Rows from block 8, named by matrix and row number. Rows with one number belong to one channel. Each number is 50 + 12 x the weight over its row's rms, rounded and kept within 0 to 99. All counts start at 0. After the name is the row's rms in percent of the matrix's.
# convs0: first width-7 conv (model.blocks.8.convs.0.weight, 288x288x7, standardized in use), inputs 190-199, a 7 kernel for each
# convs1: second width-7 conv (model.blocks.8.convs.1.weight, 288x288x7, standardized in use, transposed), outputs 190-199, a 7 kernel for each
convs0.238 119:47 47 68 63 51 36 45 40 38 53 70 53 53 44 59 57 41 46 34 50 49 61 49 19 43 49 53 61 39 27 31 26 41 36 41 42 49 40 56 60 48 35 56 32 34 38 36 52 60 58 42 37 62 56 56 32 44 35 43 78 45 36 45 46 39 57 59 39 32 49
convs1.238 114:44 43 34 39 40 35 40 30 53 52 58 44 49 52 23 33 39 43 36 26 31 26 35 45 43 27 38 37 58 61 61 74 64 63 66 33 37 32 39 37 39 35 69 41 51 38 38 36 27 45 36 40 72 41 42 28 32 44 41 14 29 47 65 45 40 45 61 43 65 62
convs0.239 120:51 36 40 42 50 49 36 43 53 55 60 64 50 49 35 27 45 39 35 37 47 51 42 64 54 50 46 49 24 53 98 99 92 92 95 57 46 58 53 50 44 57 10 05 37 57 62 54 26 52 68 47 38 58 52 34 47 48 60 57 62 54 63 33 45 59 43 42 58 60
convs1.239 102:59 58 61 56 47 44 57 62 52 62 46 63 48 48 68 63 59 47 61 54 60 49 55 50 52 53 58 63 50 44 38 44 44 40 32 70 61 63 54 62 51 62 36 33 39 42 34 35 31 58 78 73 63 56 35 44 30 41 52 42 35 33 31 51 47 57 47 63 58 52
convs0.240 101:57 50 46 42 47 62 42 68 34 44 62 42 54 62 30 31 57 41 50 51 52 54 45 60 46 52 49 40 72 63 55 42 41 36 29 44 50 58 40 49 41 46 45 33 53 65 59 45 50 49 48 63 53 39 45 63 49 37 34 42 37 59 44 66 52 37 44 29 59 45
convs1.240 092:41 42 41 48 48 48 37 40 48 41 42 34 35 43 35 31 37 38 37 28 39 34 42 43 44 40 42 36 57 71 67 73 68 66 67 37 28 40 42 42 33 39 21 34 47 25 19 43 68 34 41 51 42 45 63 18 28 29 36 35 36 36 59 53 69 63 45 37 54 55
convs0.241 095:50 50 49 48 53 54 57 64 37 53 42 46 47 55 66 69 51 38 29 34 47 42 41 42 60 48 40 55 83 71 53 36 17 00 00 50 38 50 55 65 52 51 61 57 55 41 62 69 46 59 50 59 62 57 55 48 46 66 71 60 50 42 50 58 52 72 79 69 49 49
convs1.241 100:58 59 53 57 62 58 52 57 59 68 66 65 71 83 59 54 49 42 52 42 54 65 56 48 71 67 55 69 43 47 40 39 44 50 61 63 63 48 39 51 58 55 63 88 55 28 41 45 56 35 19 41 85 73 64 55 71 58 51 53 49 49 48 85 68 51 63 63 25 35
convs0.242 110:64 53 61 49 53 54 44 28 39 59 36 48 59 74 54 46 65 55 34 40 34 37 37 55 41 49 58 52 86 58 92 43 53 61 67 53 57 51 48 38 44 45 61 54 54 45 45 29 27 46 47 72 46 37 48 53 60 54 64 51 63 65 86 48 65 67 43 52 49 60
convs1.242 101:40 43 51 53 62 69 63 48 58 32 55 69 61 57 71 71 60 63 56 51 48 45 36 34 33 46 52 59 42 43 42 40 44 59 71 65 67 58 58 61 49 54 93 99 47 37 34 35 22 54 45 58 72 60 69 44 81 71 62 39 25 50 58 43 48 53 42 46 61 70
convs0.243 082:49 46 44 55 54 55 53 67 54 58 56 42 76 49 52 74 56 66 32 38 51 30 52 46 51 40 46 39 38 49 35 67 61 57 36 54 59 52 58 72 66 51 41 68 39 66 45 39 49 76 49 40 53 43 62 45 55 61 55 71 67 82 83 70 58 55 61 69 69 46
convs1.243 092:43 47 44 51 50 40 41 58 64 63 46 52 38 41 52 52 45 45 46 51 44 50 52 38 32 39 36 44 37 33 42 43 45 53 58 54 47 44 46 53 51 43 66 50 26 29 23 29 44 38 50 71 68 65 80 55 59 48 55 64 64 56 40 36 38 59 50 44 59 50
convs0.244 089:44 51 62 56 54 60 64 36 46 51 65 63 55 43 55 44 45 43 63 58 61 51 41 53 52 44 57 57 28 42 71 52 49 39 41 59 49 46 58 58 62 71 44 67 62 74 54 38 37 39 64 55 50 43 55 57 46 47 52 51 37 55 41 42 46 76 48 64 67 58
convs1.244 112:49 43 41 39 36 40 41 38 44 46 56 63 59 65 37 40 42 50 44 41 46 52 53 56 51 56 33 30 45 48 45 42 37 34 41 29 32 35 39 37 44 49 62 39 37 41 70 49 58 70 54 56 37 53 53 29 50 39 44 51 61 63 50 35 38 50 50 57 57 54
convs0.245 119:53 45 59 50 54 57 46 55 50 61 56 55 64 45 44 48 49 75 71 58 60 53 38 54 56 38 54 52 79 30 31 33 30 41 50 60 68 52 47 44 52 61 37 49 41 63 54 52 45 51 45 47 49 40 52 45 45 41 41 51 52 57 70 39 47 49 49 67 60 77
convs1.245 109:53 46 56 58 55 49 49 88 98 62 49 50 48 35 35 44 47 46 53 53 52 32 52 55 53 64 61 68 45 47 48 53 63 55 60 53 48 44 48 50 52 56 77 80 41 41 09 30 55 46 72 78 75 55 49 39 59 36 53 47 56 56 76 42 59 65 53 37 30 55
convs0.246 081:43 40 34 44 51 52 67 55 49 44 44 41 65 57 43 67 45 60 65 40 41 45 49 42 42 46 62 64 60 87 31 53 38 39 18 49 40 47 55 53 57 57 69 55 72 67 65 54 54 83 56 50 60 37 24 46 54 65 56 58 63 31 29 54 41 52 63 37 34 36
convs1.246 089:41 47 49 46 42 38 45 27 34 40 37 41 49 39 49 40 39 36 48 41 52 40 32 43 45 38 43 27 40 36 34 31 29 27 29 45 39 44 51 52 37 40 66 58 49 50 65 49 26 38 60 60 57 46 47 25 46 43 57 56 55 42 51 41 35 54 53 33 49 49
convs0.247 115:56 61 53 61 61 53 57 53 63 52 65 51 45 54 54 64 24 46 74 50 51 40 50 48 51 52 54 55 61 47 62 53 41 44 75 49 43 51 42 44 38 44 47 64 23 44 77 75 60 43 41 29 63 53 65 62 76 66 53 43 62 65 69 64 63 53 53 56 67 53
convs1.247 105:49 53 52 54 60 64 56 56 50 75 69 65 66 63 40 43 47 52 49 44 53 26 29 36 57 53 57 58 32 31 30 33 51 62 68 47 49 54 47 45 51 51 68 53 63 60 34 07 08 34 47 52 75 92 70 44 77 55 52 36 50 60 60 75 52 41 40 32 34 48
convs0.248 099:51 49 49 48 58 56 61 59 52 44 50 60 51 35 62 44 40 63 64 44 58 64 35 51 43 39 44 57 41 62 78 63 62 57 60 39 62 52 39 46 51 45 69 57 27 61 51 62 56 53 41 67 54 53 32 57 58 58 44 45 67 47 26 43 54 34 49 59 40 30
convs1.248 085:42 38 49 43 40 32 42 43 65 51 44 61 28 58 44 48 51 37 31 38 38 45 50 54 48 45 36 39 60 61 42 50 56 58 46 43 37 42 46 36 48 43 55 62 38 40 41 31 18 30 59 62 56 46 43 43 51 39 51 51 47 56 41 57 56 31 50 36 52 63
convs0.249 101:62 46 43 56 55 56 62 35 56 38 56 41 60 73 61 46 73 45 54 56 50 50 40 56 46 53 56 55 56 55 60 30 29 52 62 61 49 48 64 57 50 48 60 35 56 48 47 47 42 41 60 51 41 40 57 52 47 52 49 51 40 38 58 35 43 60 47 64 40 68
convs1.249 088:40 43 38 48 41 48 51 42 54 69 49 46 48 64 54 59 52 55 37 46 45 40 45 43 48 54 53 62 36 44 52 56 64 74 81 58 49 50 50 47 47 44 41 63 49 21 40 46 26 31 29 45 66 75 56 19 54 58 65 41 53 70 45 78 54 47 36 43 38 59
convs0.250 084:48 45 49 43 41 48 52 40 51 64 59 63 48 48 40 51 56 63 67 69 62 47 51 45 43 54 38 47 00 53 37 53 38 38 38 43 58 51 56 40 50 56 43 59 65 64 62 44 28 57 37 53 47 42 52 37 28 39 46 70 52 49 45 50 48 50 56 33 60 40
convs1.250 110:53 58 45 39 45 47 47 44 64 36 50 55 55 53 37 42 46 41 46 56 52 52 51 48 49 55 51 52 41 45 41 46 47 43 43 41 46 42 41 43 41 42 59 46 31 44 56 41 48 43 53 67 68 50 32 54 47 49 52 30 48 43 54 71 76 82 64 49 42 57
convs0.251 102:62 69 56 56 41 54 57 58 59 64 54 65 54 50 42 37 50 70 61 52 55 25 32 41 45 56 48 47 30 22 40 28 72 75 52 60 66 57 61 44 33 38 63 61 64 78 55 36 56 47 45 44 64 52 71 58 50 47 42 13 45 46 33 51 52 50 53 54 42 71
convs1.251 086:48 55 53 49 43 52 60 50 45 52 47 48 45 55 44 44 38 37 49 53 54 48 55 59 40 42 49 49 46 32 25 33 37 35 39 45 49 41 49 47 55 58 52 34 44 48 62 53 58 44 56 53 71 60 43 53 27 38 41 44 35 47 44 34 51 52 52 60 64 70
convs0.252 114:60 52 57 65 64 52 55 55 48 49 49 30 24 37 47 44 45 46 40 54 55 48 47 43 49 50 50 40 57 71 69 57 40 40 18 41 43 43 48 49 44 50 29 38 39 42 33 62 70 61 47 47 45 46 49 51 62 72 69 57 33 26 56 62 66 66 65 51 38 38
convs1.252 110:52 55 52 53 51 54 54 74 77 83 70 63 49 41 51 56 49 45 54 51 58 44 51 57 60 65 65 59 36 31 30 47 48 55 53 50 48 42 46 49 50 55 53 56 43 14 38 46 54 45 64 75 53 46 48 46 29 32 44 48 64 62 46 59 50 52 51 67 61 72
convs0.253 071:54 58 50 46 56 48 56 59 41 40 45 34 49 49 43 63 55 42 56 40 50 39 36 42 43 46 53 64 08 15 13 35 55 79 73 54 54 64 53 57 37 62 78 72 44 46 82 43 60 70 42 57 28 49 64 66 64 58 50 59 62 42 54 65 84 37 58 50 56 44
convs1.253 094:52 52 49 55 55 56 49 38 65 51 42 33 50 69 48 49 36 44 46 49 53 47 50 41 45 44 45 55 55 52 46 47 52 53 54 47 54 53 48 44 46 54 43 37 57 64 40 33 27 54 72 42 39 45 61 60 53 25 51 34 39 45 38 69 58 51 52 69 72 50
convs0.254 122:39 59 53 52 46 61 50 61 70 67 56 49 45 56 55 55 62 68 62 63 56 50 52 47 42 66 65 59 35 27 50 45 68 52 57 39 60 52 49 49 44 52 36 32 40 56 59 35 31 64 54 70 48 38 59 46 61 23 52 53 54 29 35 43 49 54 67 58 45 43
convs1.254 092:47 47 45 47 50 51 53 34 43 63 45 45 42 45 44 42 41 51 47 52 49 45 44 45 58 31 43 38 65 49 46 54 55 46 52 44 52 51 58 51 50 49 40 49 56 74 63 20 09 58 52 38 40 34 57 67 33 40 51 42 52 54 20 09 16 56 59 55 36 50
convs0.255 109:40 48 56 49 57 54 51 53 44 50 54 47 49 54 54 52 50 36 39 67 46 59 44 47 41 35 33 50 76 69 72 48 70 85 78 60 66 61 56 55 53 47 27 44 42 44 40 51 46 44 33 49 56 65 58 40 48 51 68 58 52 46 44 44 45 60 47 53 62 54
convs1.255 097:52 53 58 62 58 45 44 65 66 64 60 62 49 32 68 59 59 63 51 56 64 41 47 53 52 43 40 31 41 22 16 31 38 37 35 57 54 52 60 58 64 58 42 28 48 63 58 47 33 43 56 65 68 70 66 64 41 55 63 62 66 48 26 45 46 62 65 54 70 69
convs0.256 088:50 70 62 44 50 45 57 62 35 39 43 47 72 64 45 59 60 42 41 48 51 63 48 56 37 54 49 33 00 38 57 66 89 73 51 64 64 53 44 57 47 45 87 58 70 41 57 64 68 52 32 58 49 68 46 52 38 28 44 61 39 70 49 57 41 56 58 33 63 37
convs1.256 079:54 53 50 58 54 52 44 47 58 64 46 50 42 38 42 54 47 45 49 59 50 48 56 57 39 55 57 57 38 39 37 46 48 55 53 48 53 45 46 48 57 50 62 69 49 76 46 15 43 58 49 83 79 50 60 53 54 35 32 37 38 47 60 34 48 52 36 33 52 55
convs0.257 070:55 54 60 55 50 44 48 32 62 74 63 53 37 46 55 42 32 66 52 41 44 50 45 52 56 55 47 54 52 48 64 64 59 60 45 54 53 45 57 68 46 41 35 41 43 40 76 42 14 59 66 43 39 46 57 60 55 48 53 48 58 55 51 45 54 52 58 69 48 38
convs1.257 080:51 52 49 50 50 54 54 29 31 40 51 35 40 53 49 44 40 46 56 52 53 62 57 44 57 35 46 31 35 37 40 51 43 40 40 43 47 44 47 52 52 52 51 39 56 70 39 49 39 45 53 62 43 66 65 58 68 58 42 61 46 84 57 47 40 42 50 45 62 70
convs0.258 072:58 57 50 53 53 54 58 32 45 44 35 34 36 30 44 38 45 36 40 53 57 60 59 60 61 58 59 52 55 58 61 53 61 58 66 63 65 61 68 59 59 56 43 44 42 43 39 58 65 45 65 69 53 45 51 54 23 32 44 33 38 49 53 44 44 49 41 47 52 54
convs1.258 115:44 44 46 48 47 50 50 26 46 50 51 47 36 24 31 39 49 53 51 42 42 42 45 45 40 39 40 41 86 91 88 80 74 64 68 34 45 48 52 50 50 46 59 64 54 65 60 50 66 49 48 60 52 74 51 30 44 38 38 33 29 30 31 36 29 37 56 58 43 56
convs0.259 091:51 63 50 58 50 57 55 65 31 52 51 70 66 69 46 49 59 48 51 62 53 44 45 50 52 57 48 54 31 24 45 32 54 43 56 54 56 56 52 43 56 42 31 58 62 56 44 57 50 40 53 53 58 62 53 42 54 40 31 57 56 39 60 68 47 58 60 55 55 65
convs1.259 104:61 54 47 54 61 60 51 49 52 62 46 49 28 47 49 54 60 58 62 53 52 56 56 56 53 54 65 39 28 39 41 38 44 42 40 48 52 53 56 59 59 50 74 40 28 51 62 73 29 76 70 61 84 41 53 51 53 58 54 43 41 49 38 77 53 63 61 58 61 71
convs0.260 086:40 53 38 56 69 46 67 56 46 53 46 46 31 51 46 36 69 50 42 37 53 46 57 54 43 62 42 45 62 65 70 54 70 82 50 48 54 55 55 49 44 52 54 35 56 53 41 35 20 43 82 42 53 64 45 70 56 31 30 58 69 51 57 69 34 67 30 53 55 39
convs1.260 069:49 45 43 43 49 49 39 60 42 65 53 45 46 36 46 42 38 40 50 47 51 43 38 48 31 43 48 38 47 54 47 54 49 50 46 42 37 49 47 49 45 45 26 60 14 36 44 54 42 72 40 61 65 61 66 50 52 37 46 34 58 32 50 55 42 45 58 65 57 46